{
  "model": "multi-label image tagger",
  "dataset": "simulated fluorescence microscopy of cells",
  "train_examples": 195000,
  "image_size": 32,
  "crop_scale_min": 0.8,
  "horizontal_flip": false,
  "translate": 0.12,
  "color_jitter": 0.1,
  "arch": "repvgg",
  "norm": "batchnorm",
  "activation": "relu",
  "depths": [3, 4, 6, 3],
  "kernel_size": 3,
  "stem": "single",
  "widths": [64, 128, 256, 512],
  "num_labels": 17,
  "init": "small_normal",
  "optimizer": "soap",
  "beta2": 0.999,
  "lr": 0.0028,
  "beta1": 0.9,
  "shampoo_beta": 0.95,
  "eps": 1e-08,
  "precondition_frequency": 50,
  "max_precond_dim": 1536,
  "merge_dims": true,
  "one_sided": false,
  "adamw_lr_other_params": 0.0025,
  "grad_clip": 1.0,
  "steps": 21300,
  "batch_size": 128,
  "epochs": 14.0,
  "lr_schedule": "cosine",
  "final_lr_fraction": 0,
  "warmup_steps": 1060,
  "weight_decay": 0.04,
  "adamw_weight_decay_other_params": 0.01
}
Rows from block 9 of a small multi-label image tagger, named by matrix and row number. Rows with one number belong to one channel. Each number is 128 + 24 x the weight over its row's rms, rounded and kept within 0 to 255. All counts start at 0. Numbers have three digits each. After the name is the row's rms in percent of the matrix's.
Before each channel's rows are labels from the 100 images, of 14976, where the channel reaches its highest value: "strongest on" is what is common among them; "peak on" is the class under the peak. Only what is clearly more common there than usual is listed. The data: simulated fluorescence microscopy of cells. In brackets: how many of the 100, against the usual share in percent.
# c3: 3x3 conv (model.blocks.9.c3.weight, 256x256x3x3, each kernel summed), inputs 74-110
# c1: pointwise conv (model.blocks.9.c1.weight, 256x256x1x1), inputs 74-110

strongest on: membrane rim (75 vs 12.8)
peak on: cytoplasm (98 vs 31.5)
c3.61 093:151136140154118123124139120174134119124107116123117137143084108109151112147128088161149141154107118122138160151
c1.61 098:118124109109117142134138101137130132095148099150116148138087132075160140140134144155131095100147111096139127131

strongest on: smooth cytoplasm (71 vs 12.1); few cells (68 vs 24.8); cells: one or two (68 vs 24.8)
peak on: nucleus (81 vs 2.8)
c3.54 105:159120121150134126102145150109114133125150169105113099119110134181131119110111125132147122130107133137125174168
c1.54 095:155129126134118142103096130108106128135088142103131117110118140137083111132097133135124085104107120121158129136

strongest on: fragmented nuclei (99 vs 12.4); cells: three to five (55 vs 25.4)
peak on: cytoplasm (100 vs 31.5)
c3.55 105:113102110171130126147125106156135138076160140130111146113130159143089118134130115069087130119134128148119117126
c1.55 101:145142135171092104116089114133122112123150150115150102116155143165089099142129127117062108095149153125167138148

strongest on: bright spots (100 vs 12)
peak on: cytoplasm (94 vs 31.5)
c3.223 112:141099096122149122125120099070107112133128132092132056125110114078117121108098105131141096132122149103124093134
c1.223 089:142135075137135115109094151092088145119133122127127084140110100102119112132126097126133089138110130129146126104

strongest on: smooth cytoplasm (66 vs 12.1); out of focus (60 vs 20); look: bright spots (32 vs 12)
peak on: cytoplasm (68 vs 31.5); nucleus (31 vs 2.8)
c3.31 129:108121153134162150140117112108102102137135108100104110144097128117144142134122106140166140121153125113123126129
c1.31 096:097134132159126151135123163115118122128129110136141130141151137141167136120139087161130120117114135129130112123

strongest on: magenta stain (100 vs 19.5); fibres (33 vs 12.6)
peak on: cytoplasm (76 vs 31.5)
c3.136 118:115130128118118176099131142134108133129084130122129094122142142128108144111176141112112128099095154140125134121
c1.136 116:122116125105145176075185128105135129093082128143098103125127147093145130126132156152099140104098117113131109143

strongest on: red stain (55 vs 20.2); ring around the nucleus (47 vs 12.3)
peak on: cytoplasm (70 vs 31.5)
c3.195 074:107146131156138091111140142116079115175132099145133127128133137171126119162112140116157089106159075160121120152
c1.195 097:110195136151119117160123118119124129182154089129128169155106102129167132085098147126135111118174116166097169133

strongest on: out of focus (73 vs 20); ring around the nucleus (60 vs 12.3); few cells (53 vs 24.8); cells: one or two (53 vs 24.8)
peak on: cytoplasm (71 vs 31.5); nucleus (27 vs 2.8)
c3.106 092:130131107128121088141091141107121130127145130127110167108082145081115087065145150141129161107120155141139106114
c1.106 103:114123140124131117129113087087151128094153150146163147113102135106097113106102101108145149092088119110139095125

strongest on: smooth cytoplasm (86 vs 12.1); out of focus (67 vs 20)
peak on: cytoplasm (80 vs 31.5)
c3.211 118:123083139136145134154149095159142112105124126136139113119106149102112125095116138111130132124133217157106142083
c1.211 098:116123127135144161110145091139130089119147146167101119103116151136102165137100123110148089119129192122127173096

strongest on: magenta stain (79 vs 19.5); ring around the nucleus (51 vs 12.3)
peak on: cytoplasm (95 vs 31.5)
c3.81 123:127139126111111152100147129135123102097143129103131114110110153084095126110161116124095148064097122122148111088
c1.81 122:126102143111138135101053145132101107109087129101121108099128140109138114109112125143120149108092148120157082155

strongest on: crowded (53 vs 24.9); cells: ten or more (53 vs 24.9); vacuoles (49 vs 12.6); ring around the nucleus (38 vs 12.3)
peak on: cytoplasm (77 vs 31.5)
c3.148 083:116099129116113135135135119104175122138126095153129153160149100127079151135107153092127089121116108100136108106
c1.148 104:085128102164074174120155099130166179112133120159123140124132116091136130138141097065117108107166112134134123154

strongest on: ring around the nucleus (44 vs 12.3)
peak on: cytoplasm (81 vs 31.5)
c3.12 096:130119117146133141121169167089118141163120123116144138120147158128116125139126107088145153170159102116179149134
c1.12 092:140123148107127117110139177121101134138169127133125151157169136148111111147112111112184142138197138101212125110

strongest on: cyan stain (100 vs 20.2); ring around the nucleus (45 vs 12.3)
peak on: cytoplasm (77 vs 31.5)
c3.80 107:145110152126151099110149137133168118125119124121115188159145141122125142133136115128184136135136094119104142120
c1.80 092:154125143144154103068115122131134139120095105125112158145087138120138112124109126120150127151132075111118111151

strongest on: crowded (95 vs 24.9); cells: ten or more (95 vs 24.9); ring around the nucleus (46 vs 12.3)
peak on: cytoplasm (85 vs 31.5)
c3.174 096:106093093140144118137120128107103127108138130154135148133132167098117146153102140163154126114127115096126154129
c1.174 114:118129128161141142146118091150120122093119150112164127122123214124137105170103162085132149117105117126124165119

strongest on: few cells (56 vs 24.8); cells: one or two (56 vs 24.8); vacuoles (52 vs 12.6); ring around the nucleus (45 vs 12.3)
peak on: cytoplasm (80 vs 31.5)
c3.84 094:111129112135135133118128115153083123115152139137097139130120116141097113122155106113165149104151156136116145099
c1.84 093:088123106150138152147118140144053087118102117120092105107133155116103154143149110102115145109162124147156130107

strongest on: crowded (61 vs 24.9); cells: ten or more (61 vs 24.9); ring around the nucleus (32 vs 12.3)
peak on: cytoplasm (86 vs 31.5)
c3.98 095:073119114157129138138148113079129154111112183080135092142088123140113144094135162153143157134134154113114117137
c1.98 102:117135115135175159148106133134120152110126138132108163145137113113120105069114142129141163150173130138139132138

strongest on: magenta stain (76 vs 19.5); ring around the nucleus (55 vs 12.3)
peak on: cytoplasm (95 vs 31.5)
c3.79 098:091148159114102091094121125127161130146080102119139114139148143112173101126154129118114183102112106113133116111
c1.79 104:109107140116105070102108129141167115127110157160112097138172113116166124132097161140132117135120122100129109103

strongest on: cells: six to nine (54 vs 24.8); ring around the nucleus (32 vs 12.3); fibres (31 vs 12.6)
peak on: cytoplasm (78 vs 31.5)
c3.233 086:152114155120114134137076167144131093094152112136097117127136112125149182119124123161084113161132121123128118109
c1.233 094:136111141149117137137101117102130085100153112133147133098122102153128158197129093133073149136078127132097136117

strongest on: fragmented nuclei (60 vs 12.4)
peak on: cytoplasm (95 vs 31.5)
c3.189 101:125117084151153137132116110190146166146120110146136122146124110147082150117125137123143100136090121106150124126
c1.189 104:147108076132131109150121147139135150147217135130113172192106107098123139141119135143154147109108114122145135167

strongest on: yellow stain (41 vs 20.2); fibres (36 vs 12.6); long thin cells (34 vs 13.1)
peak on: cytoplasm (73 vs 31.5)
c3.65 087:122133147146132135158171154139145086080130146163114121121130154120120126172110107149097140141149115131123102119
c1.65 093:164155169112111169147136109140123130115173133173121143128132143114126131202098137091110134175125097119078108111

strongest on: membrane rim (69 vs 12.8)
peak on: cytoplasm (94 vs 31.5)
c3.237 084:129120142140135137125103145143110112142088164104104121168088137123129107126126132129132136117126132130147114157
c1.237 100:150130153138135136145100143130117108120114143139122122146106155153120132118121182130150154154077121123122121134

strongest on: long thin cells (31 vs 13.1); ring around the nucleus (30 vs 12.3)
peak on: cytoplasm (71 vs 31.5)
c3.1 089:164149126127113104124148112111079122107138123146138122091139106158100160096176146125186108136084120126116184120
c1.1 100:150101118140114120146146115112134104144126121130127088141115124158125120144114128121108131155111136117108123103

strongest on: smooth cytoplasm (99 vs 12.1)
peak on: nucleus (66 vs 2.8)
c3.159 084:136143159122122128133124136150106096129130143178141093163156109108103122099103164150128105095104148100104127142
c1.159 099:121138139148096138120109135151131129143175150151138108153149145088089085109120163144131122138097151142101138111

strongest on: cyan stain (100 vs 20.2); membrane rim (35 vs 12.8); fibres (30 vs 12.6)
peak on: cytoplasm (72 vs 31.5)
c3.142 092:132149116117132120013149133151127102134118152077133144139118134130133122153128110135116157149126139128091123069
c1.142 100:111146138165135094140122116136178118114072135114086154155135102117143111144104116123115099162135140115101121088

strongest on: crowded (80 vs 24.9); cells: ten or more (80 vs 24.9); ring around the nucleus (58 vs 12.3)
peak on: cytoplasm (84 vs 31.5)
c3.198 088:140108118143114122143113087125142103146113120141140146149162123117137164168133149121113118116122117111148120130
c1.198 098:077136127118112141125131125104088129141119140143148137157118090105147133115124132149126114110142146152147118094

strongest on: membrane rim (81 vs 12.8); few cells (76 vs 24.8); cells: one or two (76 vs 24.8)
peak on: cytoplasm (61 vs 31.5); nucleus (39 vs 2.8)
c3.117 089:158146124093127153111129160158105136144111154121099143129160094171174100125117110130077160122146115127116138075
c1.117 103:124164104111113167113106137133136077155111138105127122110163109118136079122136101120121142143122108125081126127

strongest on: out of focus (99 vs 20); ring around the nucleus (90 vs 12.3)
peak on: cytoplasm (89 vs 31.5)
c3.175 090:132102131121140113131114115150154128096126120103119122123097128106171116094116128125150103145130152138116150124
c1.175 087:147118147121118150147119096113129140138119100124092142105126125107137092132106138155141135147152157117122188154

strongest on: crowded (89 vs 24.9); cells: ten or more (89 vs 24.9); ring around the nucleus (53 vs 12.3)
peak on: cytoplasm (91 vs 31.5)
c3.188 097:124176151096117133104134105100115126110100148144132111078103170108084105138137137116151175146140186137121143089
c1.188 093:149144124135117099106147070127141130108126179145103103137141123107077147127120130088147146116086153134085131112

strongest on: bright spots (92 vs 12)
peak on: cytoplasm (78 vs 31.5)
c3.149 090:157165091144107079127123091120168107151160181160144143135118113106136104127123180115127107092141115162157166138
c1.149 093:162125129141156113154121125093150149139160140139102134124132071112121099129104149127116096103096152160118132135

strongest on: bright spots (85 vs 12)
peak on: cytoplasm (73 vs 31.5); nucleus (26 vs 2.8)
c3.47 109:131150114090129107162117139103109118065155119096144096136137157104141130119113127113098104138126147145151139114
c1.47 095:126113098123141102135097140072111121095137127103155094138117151103145113143103149129101156120167141140124132156

strongest on: ring around the nucleus (100 vs 12.3)
peak on: nucleus (79 vs 2.8)
c3.227 101:118129140124184102144107104108138124122109137150148136161082162116134124126156104132134151104113110115137104122
c1.227 089:099127156092172081102129113108149145121135104123094144152090146117125095095159103165150161107127102134136099142

strongest on: bright spots (56 vs 12); vacuoles (39 vs 12.6)
peak on: cytoplasm (90 vs 31.5)
c3.172 112:118127154138074099113126133097112124117104128174166079163145121131065106132077091121142119130149129109121126138
c1.172 094:116159185158140141121152140109157135098074073154164099126130132126103127134111103070152126136153125069107150114

strongest on: red stain (100 vs 20.2)
peak on: cytoplasm (87 vs 31.5)
c3.249 170:093140139115120066084133144089128109115162120101111151161131130137096105149118096111111144156140097129099124135
c1.249 161:103128153125117076094147117112099109113179104113120109155109106121111128150123134136121136157167124128114137092

strongest on: fibres (100 vs 12.6)
peak on: cytoplasm (95 vs 31.5)
c3.107 095:140123134097104120142104157100114139111123176112109137100073181130141121190137103132101148133132141090159117125
c1.107 114:136115120125093134127126098104137106121138122155095175129082107137116118136140146152072155098125116106169147194

strongest on: dim (69 vs 24.6); ring around the nucleus (61 vs 12.3); out of focus (42 vs 20); vacuoles (34 vs 12.6)
peak on: nucleus (72 vs 2.8)
c3.203 115:147175120122146146098107125131101125113102133094155154107190132117118117095120110119150097146122136131141190109
c1.203 084:148118137111151135091138158118095134145111163094173158122157135128090135108124104104111074133134126127161165092

strongest on: bright spots (71 vs 12); crowded (68 vs 24.9); cells: ten or more (68 vs 24.9)
peak on: cytoplasm (88 vs 31.5)
c3.156 101:138115094150121107077137108108105084071118160124166121115151133162112103127133159155126123127136176087132130125
c1.156 089:131112112143120114110163146090107117148145197111147135115132182120135148118123150087112095115203186072129109127

strongest on: cells: three to five (59 vs 25.4); ring around the nucleus (48 vs 12.3)
peak on: cytoplasm (80 vs 31.5)
c3.93 093:111142089134131109177197117139129138123160102112101139124073095109124098132145125153146079127146112129143125151
c1.93 106:150140142142120139111139123123151148117161113128158153116120056136124158142139115118159092149115126102156112092

strongest on: ring around the nucleus (87 vs 12.3)
peak on: cytoplasm (89 vs 31.5)
c3.251 093:144093092114101141146118146131148145152146121067127096155118115136153082155119120144115106126130068123100118143
c1.251 095:152105122091113150134159110123127129175142123098074120173125123165156149103117078151096128146104093139097123140

strongest on: green stain (100 vs 20); ring around the nucleus (40 vs 12.3)
peak on: cytoplasm (92 vs 31.5)
c3.52 152:114145133149149132038128124131138142144144131144174142125115126122129094105161142147077123100130090137119117174
c1.52 167:115138143154171169050124124111111163115181156118146134145133121129095135148131150125119135123122094117137141130

strongest on: smooth cytoplasm (70 vs 12.1); few cells (50 vs 24.8); cells: one or two (50 vs 24.8)
peak on: cytoplasm (75 vs 31.5)
c3.122 100:118130144161136119102138092120151122153106116095135145130106158102141188127116132134098165132120164141143143115
c1.122 095:149142159132099114110139085114147110158131110107101105134117161149103156078126145116087147121130160133161137134

strongest on: fibres (92 vs 12.6)
peak on: nucleus (36 vs 2.8)
c3.199 104:156131119159096121186123120084140127123146134134072140149097134127172128132193072134134125139089136155133112127
c1.199 102:158099117149139117162130138168129157146145134126083117126100147157135112118214106119122112144123112129150102112

strongest on: bright spots (88 vs 12)
peak on: cytoplasm (94 vs 31.5)
c3.132 111:110143140120092150118154103061094112101094142104152096139148143071099106122126084133108065109126119154085131104
c1.132 091:119100163149103132144136110092122138129091147097139094163159122115104143108118076142119097132118111112093121111

strongest on: vacuoles (75 vs 12.6); yellow stain (42 vs 20.2)
peak on: cytoplasm (93 vs 31.5)
c3.215 091:107122157121124139121146132156159123133090122121120113147150107186120144136130120114159139149163119165138117152
c1.215 092:164095132185098121123138144127160101106153176115095149147121095171111177085135130104117109161145150148125141129

strongest on: red stain (100 vs 20.2)
peak on: cytoplasm (85 vs 31.5)
c3.150 092:161175134119133138103164153129138119097142113118113108144115139142108091161110124097120108145100115104107099145
c1.150 119:130150117095150161105151153152120115105134102099118153140111145123104093153075139155113119188179113128134141132

strongest on: cyan stain (86 vs 20.2); ring around the nucleus (50 vs 12.3)
peak on: cytoplasm (85 vs 31.5)
c3.241 107:104116122108156104189134137142145117118099176144143155127124100112115150133125120092124155128116138129080097098
c1.241 113:122125131138128096197141156158140131119107138131146159128126131120136136127107121143100120172116148147149099120

strongest on: few cells (61 vs 24.8); cells: one or two (61 vs 24.8); fibres (57 vs 12.6); bright spots (29 vs 12)
peak on: cytoplasm (98 vs 31.5)
c3.42 104:109149114134131158136137129149133154110111132159123129167117100128112162119121143139123084160132109116145086112
c1.42 100:114121090103151119112150145148149144112117114146091122150075117121151179107139177132106107164143083093152102121

strongest on: yellow stain (100 vs 20.2)
peak on: cytoplasm (80 vs 31.5)
c3.247 137:103127155116155057052111125128113136145112139111116106145148144123125130106138112142135112104134144094105135141
c1.247 122:077134152133153078070111134113142116129137138104137143130153133123133134177144102145121063121156117112117131106

strongest on: bright spots (59 vs 12)
peak on: cytoplasm (89 vs 31.5)
c3.197 103:114139098139083142101137109119121133169128123146184147070165136129168171100090140137107088113149150115149118102
c1.197 097:131109124118095129106138112110114129151141128131173115093139123118140129125126131165118138134133160111157109088

strongest on: long thin cells (87 vs 13.1)
peak on: cytoplasm (67 vs 31.5)
c3.255 107:124094128140179075103172123086121120118155082124144146113129153098146126129155143148095157104170150077105128137
c1.255 097:138134128125187092134152103108162126145148112082133128145154117115170124152127103169105106129142113048061122162

strongest on: long thin cells (71 vs 13.1)
peak on: cytoplasm (82 vs 31.5)
c3.166 109:102132136117142123118131149127096107121150115129111160129174097138166103140100119104134139122127058135121109144
c1.166 108:107105123159123134135126146123124138148136111156111188172177083098196124108086129130150149149131066145121127113

strongest on: few cells (77 vs 24.8); cells: one or two (77 vs 24.8); vacuoles (42 vs 12.6); fibres (42 vs 12.6)
peak on: nucleus (85 vs 2.8)
c3.173 097:117144091095135098093154085134144153122101152117122127089149120099142102123097155100108116116124166142153109134
c1.173 100:118152138112148145087174134145101166086108132114141106099180135117118114116123125139117108101167148137161102094

strongest on: vacuoles (94 vs 12.6)
peak on: cytoplasm (75 vs 31.5)
c3.90 107:160111121154159122112129142097120127100107145123077102105138143109140123144089135077135094165141129116173128107
c1.90 089:150105113140147116119147136106140146145082121146000087120140114116114125110097123115129108180127112129141135154